Weights of a small image classifier: activation relu, 29600 steps.
Rows from block 4 of a small image classifier, named by matrix and row number. Rows with one number belong to one channel. Each number is 128 + 24 x the weight over its row's rms, rounded and kept within 0 to 255. All counts start at 0. Numbers have three digits each. After the name is the row's rms in percent of the matrix's.
After each channel's rows are labels from the 100 images, of 14976, where the channel reaches its highest value: "responds to" is what is common among them. Only what is clearly more common there than usual is listed. The data: scattered letters and digits in many colours.
# convs0: expand 5x5 conv (model.blocks.4.convs.0.weight, 480x80x5x5, each kernel summed), inputs 0-79
# convs1: project pointwise conv (model.blocks.4.convs.1.weight, 80x480x1x1, transposed), outputs 0-79

convs0.396 181:117139137112096109126074180133139137149129129101148196099146163149152132134157120134107138145120111111129121115120138123074137153111123148150122132092138129123134111117113090139120107092194161160099121099132135112092128123170179118148152143
convs1.396 133:126140118130102176153147106153128083133090113100151141147138093136107154146093093160094119154147094107127125085173146129101093107070173134103128104124130141165145096128147138137125105162105135148153134139177105150142127152144125136116134141
responds to: blue; count: six; purple; brown

convs0.472 097:146150154139107111145133139123086151131104148127122125125085097134121157077155055128119100141111150127093124112127137142142094135133142141131147148152142087153131172094097147174115114146138088119142158104159127151113140111081143158145134084
convs1.472 086:142101128125140125154145151126133115151141120122158113133152142151107081158120125114115161106122110147193128137128109117161147146123108113132154109084137140119126077131169139119128138090091134138132059149132168150106111165184138084109126097
responds to: blue; brown

convs0.399 108:183126123131089144165145124119102134083132157171096107158123104154077121116132144073152180120126116123128103110129102130181125067165128121150105158154129136156100149139136118128101131139137126160126113115116119138150099119118145096117134107
convs1.399 082:150157105128109085117132156126141134092146074119144106132141160138142149122097130115146119112077144119189118162070078106157112178102128111129148139107124114129130125094160145123101113139136158109138146139131108138088134118103173108140152143
responds to: count: one

convs0.238 121:165142108105086149140176137133140107116117124155115139149133152143124160117128070124089082101122130094131116089122132118167127115126135106151132121110157107183136142115069119156123125146121110126159156120132123138102133151133110151118207106
convs1.238 106:119144095139129138157100121113080130117148071138139146159111127130110135185091165139114148123144141128121107156137134135063123113186108162149145110086118146130126136164150142129139145096125158132092133109121155132111131136088156129151077137
responds to: black; purple

convs0.145 084:157143112149073159099129145177098111114124114143147179120121100144079144144120126124106149121100115125160087106139093130119135118143120134167125120161123142083134132139101104119174092152093117131132166146151139108153087145126136171158106107
convs1.145 096:143106133142165141128122147142161146085082098143153100101134129155111138130117117140143116119174101145132179154119135135129123130094147193074145119127113146125121105067161163138106131139108125112159133122106094118095136108121151085128163135
responds to: blue

convs0.268 085:081113129119137138122162132125099114157163152148109112084174079127137098148139102119121092136151113150168155137133135128135157122102126126141135107161136115139125170129094150147128143161114123119127129097165133105123122086167148071073118172
convs1.268 137:121155129108116135129135117142149092138132139107114075139145113102094140098119092172145103121160139115117148128125110129089141101105125118141126114135090145150169155128183159094092122133126131086183152131154128150153112150120146186152091099
responds to: count: six; green; the character 7

convs0.409 186:154128138133137116149172110133116160116084098173116111146133119135070100144131139089149123110095145134180157140139118126198111085147109113123144158172122121107127155104126148130117150163144103138142161103098111131132118098094144114102147114
convs1.409 087:154072133145086148125184151123168151097144099141086134108170134130147101170132141073132152111113132142192119104141084111158125154136141145127116090125083136126125112112112095144150138150124146111135126103110141139096131130147113100123127126
responds to: count: one

convs0.204 087:140100187154170085136144113129153101133118101152152097139137140130141130114138125122138124115134183123142114103159079115101141149097122174102112140138151150110135069107137088105107101132113143132148111142123140155133147154091144189107132149
convs1.204 073:103118115087094124064155131155147142130154170146098186118158108125131139143131107101107121129115117143181122138098165122160111129112121113125136131112141076143122146134125153121155127147092100142125105101160152112122151133125126063123169102
responds to: count: one

convs0.236 078:113111125116133118166131112124088097154113144116111052132125169110141129116136109152141119106121194101147133166113110129140120141158121135119119158116115106123164107129167141111113125097167142171140143113083119161098112114135138104173140080
convs1.236 065:141154082122115122106152160125111144134125147124113184125146139180124110147099204106095102113125133175139135120127150094128131100123164089117150119105116150144107164108142137118146128136126144125085117116103084089109123127143103092096115148
responds to: count: one

convs0.63 089:150086115137122124120108114141161115140145114141096076107163153111132101177144171138151121093122133105163106104148107111149159112140137151128118167095099107139145136162126142105128136120156134108132126165134109183128120130152073077090145145
convs1.63 122:119136140123141152121121182142144076171100157084093103111091135135128135117111121159145100142123126161116116144129094141095118080102129118137123096120101166115125146143123080158152114126115127111152151160151119106167135128091106188135114099
responds to: count: six; the character J; the character I; the character 3

convs0.225 088:139143139099139090115139093138144135108072116139153135125122125118143124127141161161148097095123148104138147119152139114098177165091135155112129135189102112140122105116178129125101079148121117124112169137102122149111164135109082146118166165
convs1.225 070:108116141123096148162158157101126117125155115134123119116142118121121132138111122145126170170148082112172131143159111127187129061160142113127119109076114155075167145159076131110136149118128139141140109128118100122128123134115148155123080134
responds to: count: one

convs0.91 087:131159128124123088140161153113118145140127157118096117114119138123096155142115130132106110104150152131135179134135129110109112113133089156155131152184084137146129146070127129176151103145105115137142154062175116132110087098129145120092153126
convs1.91 132:114111119172135105127111102168149129125100116120134156165136119152147118155168142132155138146098151134096068099076153149152144125113109098109132096151186110114113157149111125121118150098142100123125109142108191113119166148108111130136101130
responds to: blue

convs0.67 154:150126086157100143108133187100127127132162137129110150107149133169104129116141172102135145107112131140147161112087097137184109139141133157138138107152102150101089116139127124159145101134154089159118112109089129141108101103136148106101075122
convs1.67 163:124136136123097121142110122126224097109080056116135101103087138146169118168135124120116141116132125125147145137155155149106118133133121116120127129130150133143145104085132126103146137121130176116127115139121126104116139140167127114117198122
responds to: black

convs0.449 125:127130099148157152136163099113168071101136142149141123166144100140124115139103164129133158145108150139134101111110136120141121137113096122081125128127134130144105137179106165112146128155060102108175130137075137144126109112164085116110126117
convs1.449 106:111152149116143157135085150139069146177104074094143135134133126133080126088170164121127103146130135104062119114155126115141123104151137156098133151116129138099135133191101119131111155117135155124100114135142143107153103140132157122130119135
responds to: count: six; black; the character 7